A small audio captioner, trained from scratch: encoder width 384, decoder activation gelu.
Rows from block 2 of the audio encoder of a small audio captioner, named by matrix and row number. Rows with one number belong to one neuron. Each number is 500 + 40 x the weight over its row's rms, rounded and kept within 0 to 999. All counts start at 0. Numbers have three digits each.
After each neuron's rows are labels from the 100 clips, of 14848, where the neuron reaches its highest value: "lies over" is the class under the peak; "loudest" is the band of the loudest frequency at the time of the peak. Only what is clearly more common there than usual is listed. The data: songs of 200 made-up bird species, synthesised, often over outdoor noise.
# fc1: MLP up (encoder.blocks.2.mlp.fc1.weight, 768x384), inputs 96-191
# fc2: MLP down (encoder.blocks.2.mlp.fc2.weight, 384x768, transposed), outputs 96-191

fc1.260:424483430448521498479508514384517560456477426450520454461506516464508492528538543516583439504541489471501476426580498529504480481489527509568503561537489474546408448538478445424532519523524494474476564500511556542544560549530513568500429518507459492493472536500522534453430477584512525488
fc2.260:423513547495471483449566442500508521566489489528481472512480466469591458520536447446488579476485450537486531540462481515465498466506563498465498533478524507504529527535511502432496456513438418504436550452513508473546458487612489527471487579549484603513463459540377490484481554485487524537
lies over: arch
loudest: 1000 to 2000 Hz

fc1.743:471499498547569490537515541440500538558470444560544603475503552569509497502462536509529447526532501508524556474460394484509524507498496499595507530463432530499499467539465572453473523539483522526545497474512480509463603497436477516433488552503622510463521460442533491419486417529477498556
fc2.743:416527499415485524596463546520517492469529492538519530567428495503472490523465504471437534446517479534572452467476457548559493478458450470629457507496498559502538513525535445543481472581530453547543524499533468474536531562518453542499470558501610555471513428510509554466498447518515460424
lies over: steady whistle; harsh note
loudest: 4000 to 8000 Hz

fc1.524:525519492516512460520568550406541543491456489494439510509521531514532512566496498452645489499548475461528486495491528514507522414515492505493550522549453535476481412541552534508489508495501484520505568525492586556520518436585496501454486494538451513521519461478550538528481448568502527463
fc2.524:559499488519477444490453479491500524551447484428514502528450443528536509511510516508475403530505465502499443484546574500528505477515450484442529487425438474541550479547515488521485487531520503493514505553489479469519520492515503540521477478579568581458540431474528504577460507409487552472
lies over: arch; downsweep
loudest: 1000 to 2000 Hz

fc1.66:580476490516557448513420449435513571440522550475529567568510557538479503533550520519501501593541543499454527543511500476592525549563437502495480446459496453455508515500502477503505526518490499542550544554469509477481446520514475468434484437537521438487570483512570563476532458533524502470
fc2.66:533516528518487399471489491523490530667406479465524523520510456434513517482510518507495505490523454557498497466512521479550481490434485447537538498425458503544484555482498494508464519404438565434559470452451452497523535503568455537512467512481497478448525462426495527494529567478516473503
lies over: harsh note
loudest: 2000 to 4000 Hz

fc1.643:503469506478570495490431553473458481557519495491534509426533470505511496497517466464482514496520626478518568513447457467531492568501466518503497486527531498465443458513581567538504502497497534551481470472546540534570556437535547510506528521471494484511507454475507503482491477552455515535
fc2.643:515489456488450546488485502567452544532525497443500482564411477427559551492474504527566565469544506506573493497465538471487476472473471480436440505504516488604447553427526505517468498500418523486446470522504498515485499475544485537529535557513514578546487481511459443539531500392495513496
lies over: downsweep; dip
loudest: 500 to 1000 Hz

fc1.41:507529475508532501513477451540504395454493492471522476504531514532502538458464507424474547518504451536514497544474543478535563411531465524469507525429532570505499475546560469534531543519520517513547495525487482477525498456560441494525502478593489491458466450463554508515467494468456555476
fc2.41:542462450539496473480570507461535548456512415532475530493473504445407418513524465505526528532507523470511538494534385466473469516480543477569455485564596436492519507489469488497505517544512456561395537518523517494454522575453548502442466542481552513545580545534475519496404435555538428511
lies over: dip
loudest: 1000 to 2000 Hz

fc1.410:515528585508554460540478528482436438521462528511502506554494520499379480527518444480468552551578545498483576549526498442485545482471502484474490474478464466470478498463458530531476449535403485441519531505556489514510548511483451562549473585445604469583582556539475456447448521514441514464
fc2.410:468571545510495521532507472434480428516486483444547465503447501524496538447402414576470486445485532508512510538487550593514551479588498484515490489447522494493467509590488549523527521503520519466515499485475548529505447471496514527493481429429486507511520562552542441500416540470494494492
lies over: upsweep
loudest: 500 to 1000 Hz

fc1.140:559534496510550566554504511455485537493504517454531516524517519545443522493530476556583559520533484441531540451445506510521471379464556463527564575437472531479488512426515467524417505424544626513497515490438512485498511574493436479419471522467494452485505559477471541467466477505525479559
fc2.140:439512482540502518450490509445511499494513515581499499436470504550413445487518536464472516509452455467521419498521471551476485436513531463588487541500502532477504499581423445509466490482549557532557482486483495486567489553418549424487511564493419485451522547579538469515531514541525450449
lies over: click
loudest: 2000 to 4000 Hz

fc1.517:467493501502534530533455483493493537520536514454474535495522465521425440456522495532461538481543551506494504516525518474554535511529491442546502545501479501438524493460458529436482547520472512450443484451487465479512466526496483551520564528508594532486520539464527525431448541445543498462
fc2.517:496559544430390501543466456498517535505479511465469471561433505516445519584439496469548513423552546401577476464504498462546532504501478476447510530501531479499481504441500528517577459547471504511482492525510471530509513487501514439560567460429522538520521529436462452460481485424496468506
lies over: dip; warble
loudest: 1000 to 2000 Hz

fc1.30:495525560423544509453419544533528538443483558481450529451544560474584526527552487478489438527558542441479470529509480517520507565487522510532497444500506516479475473420469552508505453440439504499505541482538557459506511489531482433504456502592427504515438525447526534515476521529477523430
fc2.30:506478531448413466472547503477530473472474537524521515531503520522462446538550467560493441455538491453543508506477491479522460496463465476531485599494534434465484504466512534509549425527484441552493578443482505515459509539524511434501510526518512524503481493435458516482479469471529551494
lies over: dip
loudest: 500 to 1000 Hz

fc1.158:515472502516524501565531470493431437493514479492483540427499464543506537488420475624459539513513490561519541441498512469485514507522506483467509516433499456539491524419474542458465492578482516564446501527502530502455466530516486531569566518473504485488504515513485549446539498477474580487
fc2.158:500464519470516541429513503525490418522508558540465555604410434467482542533432489533434575483500482466495509443514515482471530503485495555519472539468507444571494579506529453483581462443487576482488474513484476472538488523473497448486540533508514518434438464471467415526484537482582547507
lies over: warble
loudest: 1000 to 2000 Hz

fc1.38:485584511490520498490510477417538429427491546522549459464544562482535456514539535488474536532564480463534515526515428515558502512485525442516519440496418492503543507485492486448477485517441462428448486492543445489494553495435430484420447551510536481545517498458488536425462519554561503543
fc2.38:509462436441492518494470490601481465471466413437450495485470490514424504568389514538505542393431556434512517502507512562438496490479497483507482485477453524511493549545509479509571512453561478470508527423465490477510469472530568532503546443551453546509495462533514475595509502480540505458
lies over: arch
loudest: 1000 to 2000 Hz

fc1.348:523502445433530524515467545505544508470491417471551458468540488531532497436501569508535466510508555470483536470458520480580521527576531539501527487531483507577478481493497533442498458524484557507477481551501608445478534515528481516450469550483491446483494504431514547474364462493452477474
fc2.348:525554592438410516480455524475488486575475498500547487461495495510459561459484512538571563551508590509488516559509504511468527542505526545508509513489554481475489472451578510523565552517500520497487488451475579525488535501508567499482558470468417505487448469504471550532496463478466549500
lies over: dip; buzz
loudest: 1000 to 2000 Hz

fc1.419:524457499499530505477509498455545443478485554420508449453508600516559468497515545449484547514518615424546517514533520477436477552429579512477489458570502493501467491453563542523573495504462485475537457459495461447505582485564499566464466478549526445486474459526506576505447479527524474421
fc2.419:443535485539492487515503483520478495544531576470555498521479533516471480481500499508478476442434478545520389497489472481454496529538536615467513496487511499596526508522424492593463554481504451556494434431529513613478494517524492457596510508502558469535535554418551451487431459508499479494
lies over: upsweep
loudest: 500 to 1000 Hz

fc1.609:463508465562553490476520526433480494462476550527503542484547560515469471466549464540515560529639508480519528448477473428540464500475539551492491466467464556477533516463488595554502542487503548465470498485525489560488494504515510539457437513497612506506530562475484515415432534575464469507
fc2.609:466567455517545468557486491505494425481447473463450478542486545540423441504499434469523559483462520428506476540513505490485496507532532527541540521491528472565447544476504535571470537387572517481533506383482471547510538509536436399507533513371493483541552574502562513521486508553473474460
lies over: upsweep
loudest: 500 to 1000 Hz

fc1.298:525458507505544520466483500493487474562447561489554507515523538508461508513510636504513520550534478503475518517460589523429512477540474503470550481512412519517539471421529430497566540555488511441526522494503493478452488530524462569523513561426490504502444534526445497501521456488463542480
fc2.298:445438493448480548474400456492467530455494508524497534492536576628452462477534495477465508542555475471528567527515495515514444502523504485486432530461457493431520514484476564489551530521482502601472469485493441498545463454452483524527560536454561484509486584520451402471463464528480562518
lies over: warble
loudest: 1000 to 2000 Hz

fc1.631:501502456560515482446503515393475567455442455530540535517567425473440413497582473524510556516510485506454501484516483473460451512487532544500547487534454510518489481456465491489443511535469516494492534465496534456473538541492469540477510532515565467498484543467477532424459503629550490506
fc2.631:541576516529480409475461492543517535467485487549483468403532503510526596500508553430536478535512433523519549510509511516496519532491437583459485513552556545567424447546467452465489540568512471512509527530519465510558452444496542535485466565485436475568462503497465474455416472509464565541
lies over: arch
loudest: 4000 to 8000 Hz

fc1.37:539521506553520524558414499449483421519558526519575510504538568537526450514414538527564427560542473495534524554485504531490525488519494477429453484527461541483514418451441479525466500481431480477517452461565561504517512491528478475488509521527473524541483539559486604499503453482472514541
fc2.37:537480394486517602478530509478458485506555442493473433545517482447467543439466492489490444494529511469443568487495531506467479492473526504532492517442508474493468493506598480477503490560527582468515485451494592455518588535476449519487473530497455509500461480545473516512472532521424524579
lies over: dip
loudest: 250 to 500 Hz

fc1.693:569489560459522454465511446559514491443467526533480469457532492550518531484518503535500456547498487443416511510499538463510519459498581492484516427559477502503503484500495476424421535452540530473492516486455474430498509471492583527478532477505486555575396522432565572471475519508555504552
fc2.693:409529519433494507423570445522556492494464508424519552511527449520514468404575475475454399473477443505473464455422554518523507489503471536477484481453569535526496545517507471501476506533530420538494450525486477466508499493441471509553482466561521539444487488534474541495429524500560510540
lies over: steady whistle
loudest: 1000 to 2000 Hz

fc1.473:518510520518533515523454480503468539453509570483477576450518571492489523465473513509585498503588472463480505431494516500523503558521525512532517455516483557538500478467471489467543580516491583540479485539471580546434488450491495492470436520467496521500507604463446534503433461584498489506
fc2.473:495519514519466488486556482548521514512409434542487519494380515499472459431529473532442473422531506508477534478420451485543519516453501511545523503452549446555509517491463481524505545455487515456480489494498477518467456478560542553441538530485473539415485528509442482516471529439508473501
lies over: downsweep
loudest: 4000 to 8000 Hz

fc1.201:533529474485528556410488505461515446508462448528478518494517597429525513473481443438564509529513552519511474515470531488489508513511461600463544503572486590494511431496452492572514506488420474541459497416455613489502473460435479510476503544526595496527481562461464499477421476531441539548
fc2.201:522540481525527510449508465568476500432582517564483505453475547554495482546527506460543504514490525499527477532445493483415498542473462464486547500488504466526472511480508460437510543483546444504523424465474493506537523507488515460510506508529538505499492557456482536438487422440492455503
lies over: dip
loudest: 2000 to 4000 Hz

fc1.758:471458440538525535483498541474444542553483499510455507523570452486604524541523521529484481520493536489446502464457461487428430486499502582493597451487524491525500473469396514500491505542559599479490528430483568423453510583479480514472509505467500422481494551476482504482575522583491491474
fc2.758:558516531567423440513516475474442533435501422542459472439540504487596581562583542477539481560466408572476580519485459524462491516476419481483491493524470549519455523491465422421488579526495442501467511557467538407481512507472564522511508551582503434494497542532548510452500467475441532548
lies over: arch
loudest: 4000 to 8000 Hz

fc1.679:487584530509562520466515511478493501503565510541494497535549559498429483543481478546447479573547445506570519464570512470544526489453524465498552501510481496515496503472428566486545443439460478535527515466515574548481608505470532501517487489482558459521517547464534425416410510548509472530
fc2.679:555539466497507513487541520492452511447465425447491525474487464435543474508475472435518568483457457499540504399448495575476496566438540428515498548525537510551480493564526470525509503561500455444500459550449459494530455561522458521604520460531485539538573432502463477621423588517517529520
lies over: buzz
loudest: 500 to 1000 Hz; 1000 to 2000 Hz

fc1.532:581510513477513540506486541489468509477528535475534538501500533546489486481468400576524512519545511446491636454481447440488477456538554533469542497524476533467558464494525517539435519439503536499493473547505553526520422476497515561478501451493522471493483508553475495454473509568458466523
fc2.532:488472516540467447408486435504479512473495490562432487494539544552464497503510513496440494600560430530522472500517468509466497459542544594465506521479463509480551503516460530485490540492516505509463583507446544543554493541404456442506521508480505483468506514516466521509473511521496451540
lies over: click
loudest: 2000 to 4000 Hz

fc1.169:538466587456581516558437498556483462572458523478452517509489505496525530582515489480579474508487518463532538444490422474535482537492553575412562459495542467497472488537498546557530557480527492407483515450519564476520543501488524501591518488476562493483553436457469463455556466523557496498
fc2.169:473526469492490612478589512513564482529562541485466501450448509487477597439455477514487511507450466515508477522495529501449536484524481515512442552542487452463537513487539509483484520526472452510476497444539509504545519494561525446464501511537477536530503553461502517525452519467461464516
lies over: dip; upsweep
loudest: 500 to 1000 Hz

fc1.43:614502450521528475461465495473527476470494547420476486474533468497504534513438502513498470580500471516518513565537496436499486455435503489485455476516525510529522521487507473477556507527514554473510534519519433512447556559485516414529544446521535452545447486512514611523482506512492526506
fc2.43:435494441478465551518433561505562467473467507513486580509477505469535548475495510540503512519515471512478442461483520496486442527536473501495438499508504500485508487550502558523499512592563496510514451445510482554439487573428402484507505494508495550489568473466404456571483462531559538465
lies over: upsweep
loudest: 1000 to 2000 Hz

fc1.700:476473537498534499505520509494509521490441416450534485500548492480527450563544543443565444568437442548575509554460465568479508541544505505528485552524443502506496426507502486474476454509420466532526531476507489500515444464439544489475443566465528408571529446490549438468505450542584509501
fc2.700:489500502460477564593587563549546482486529551566459456436476491523493496478463498484435591474440490442525519535427531470526529445459486484519402526513453482515552562508514542446571532527548514496524489529513414543526483516521473470486487554542458505567507502468545462573546508437523480480
lies over: harsh note
loudest: 1000 to 2000 Hz

fc1.515:540421504526515546507436511465496442479522480481526420461561513485524503533439494434494486492504628475552541544550524525524506540445508560496530391590497570533512380472513543458487475499446534461578536515504544484485514382526541532499527497451501367497472513544570515509469573506538513445
fc2.515:471529559554450463448535512466558473565518546520525462512489483490504484427425533520471468489566482515491443427532597464509534449455472448486584517513451531506491543494482526448485434491460572524559524437513487468515549533525446452478529532480462530464527603455535440549436526472522505507
lies over: buzz; upsweep
loudest: 500 to 1000 Hz

fc1.412:502494482509545535458473554475555549472417491564498492523533516515524501486493469455467482505500541485535506487460447504491482434509427496541502474561550600543522426520528477485546494535515509465473533496463446561562530508511506422469438483474493509486434504538531535527544521504437496573
fc2.412:467574548510495476502554472467473544491511501567520498483518522499514455504594495526497501512578504455469521509504491480476463512477486475410586482470503559515503543512525443442502497505496450514508455471498519461507547461518472467437459530446540531479464557475520545452477457569532589488
lies over: dip; arch
loudest: 1000 to 2000 Hz

fc1.170:487503494465498539526584500504442579503534570478496484446537591542508452527461492462551442498530528426488494627558523461489523495503528523505494562629522444488530475489527563448520465535469531528509509547551448475469517460465564580494448531531534437467427505563418557527388491465540482495
fc2.170:498489478534465457484486540490529517538453506462521498524504486534445488581498550436525504470535518448571496503489509473511509451501436429441525572516494504499521416459590482471476504479521484543490436422480467581479557490416509516536526585495531519474459486522505447560473448414487537572
lies over: downsweep; buzz
loudest: 1000 to 2000 Hz

fc1.481:490424501510570455505497445430461495484466421527498432511563472467559455520474503435502532533505521478541478457522473568530535563510490497482550480480493516533530482551494490495492476560488471501458429524518495537509501434543541566508401452434523484487573498486544490444517503584567476490
fc2.481:522440538467389467482569469507482521508479522531534458518472453476481486430580495471508514441531539558443569441499478498583533514491507489544452479494498468464499539520467541445516465449565555491421476454463436479486477461534495499519574577404489557528495462483540517466523490553548487467
lies over: downsweep
loudest: 500 to 1000 Hz

fc1.327:511424519444538520552471566498519508595411523514412517465488440480437526461550481476593517546459551545438527559524447518493443480530533542535456541523515481474562465521462480507495499562515522502470517462463486482509508549428471554529541535538530485490525506487456428449523565562512524438
fc2.327:448571439501483471494522476499467535423473468513555499569495532544443550533437500458473562454436471423531516535546470494422517519426497498548529498522496526535465497518553500528508447503521520556453463487498506450533498470521530508517519561578433551593477546474563506519470513549557528517
lies over: downsweep
loudest: 1000 to 2000 Hz

fc1.218:442528493519526458492451457518461418565467453494488550406530518573433486510412540475537486584547560510491580534459548469548513508594493543506556533515494529452526461521549473451516623487531527462487529479514552521467529544510476567512533491514460531545516538552434517499520420543553523499
fc2.218:486541492459472455550474513475510527538479488475536495487514500506532526426408468494546492536524475458520540478533456468580492492518465456566422514441517493484437503478459503533478550533459554527494509518493412456499526534575594481493544546593478548557544556462462545485436517517543490446
lies over: dip
loudest: 500 to 1000 Hz; 250 to 500 Hz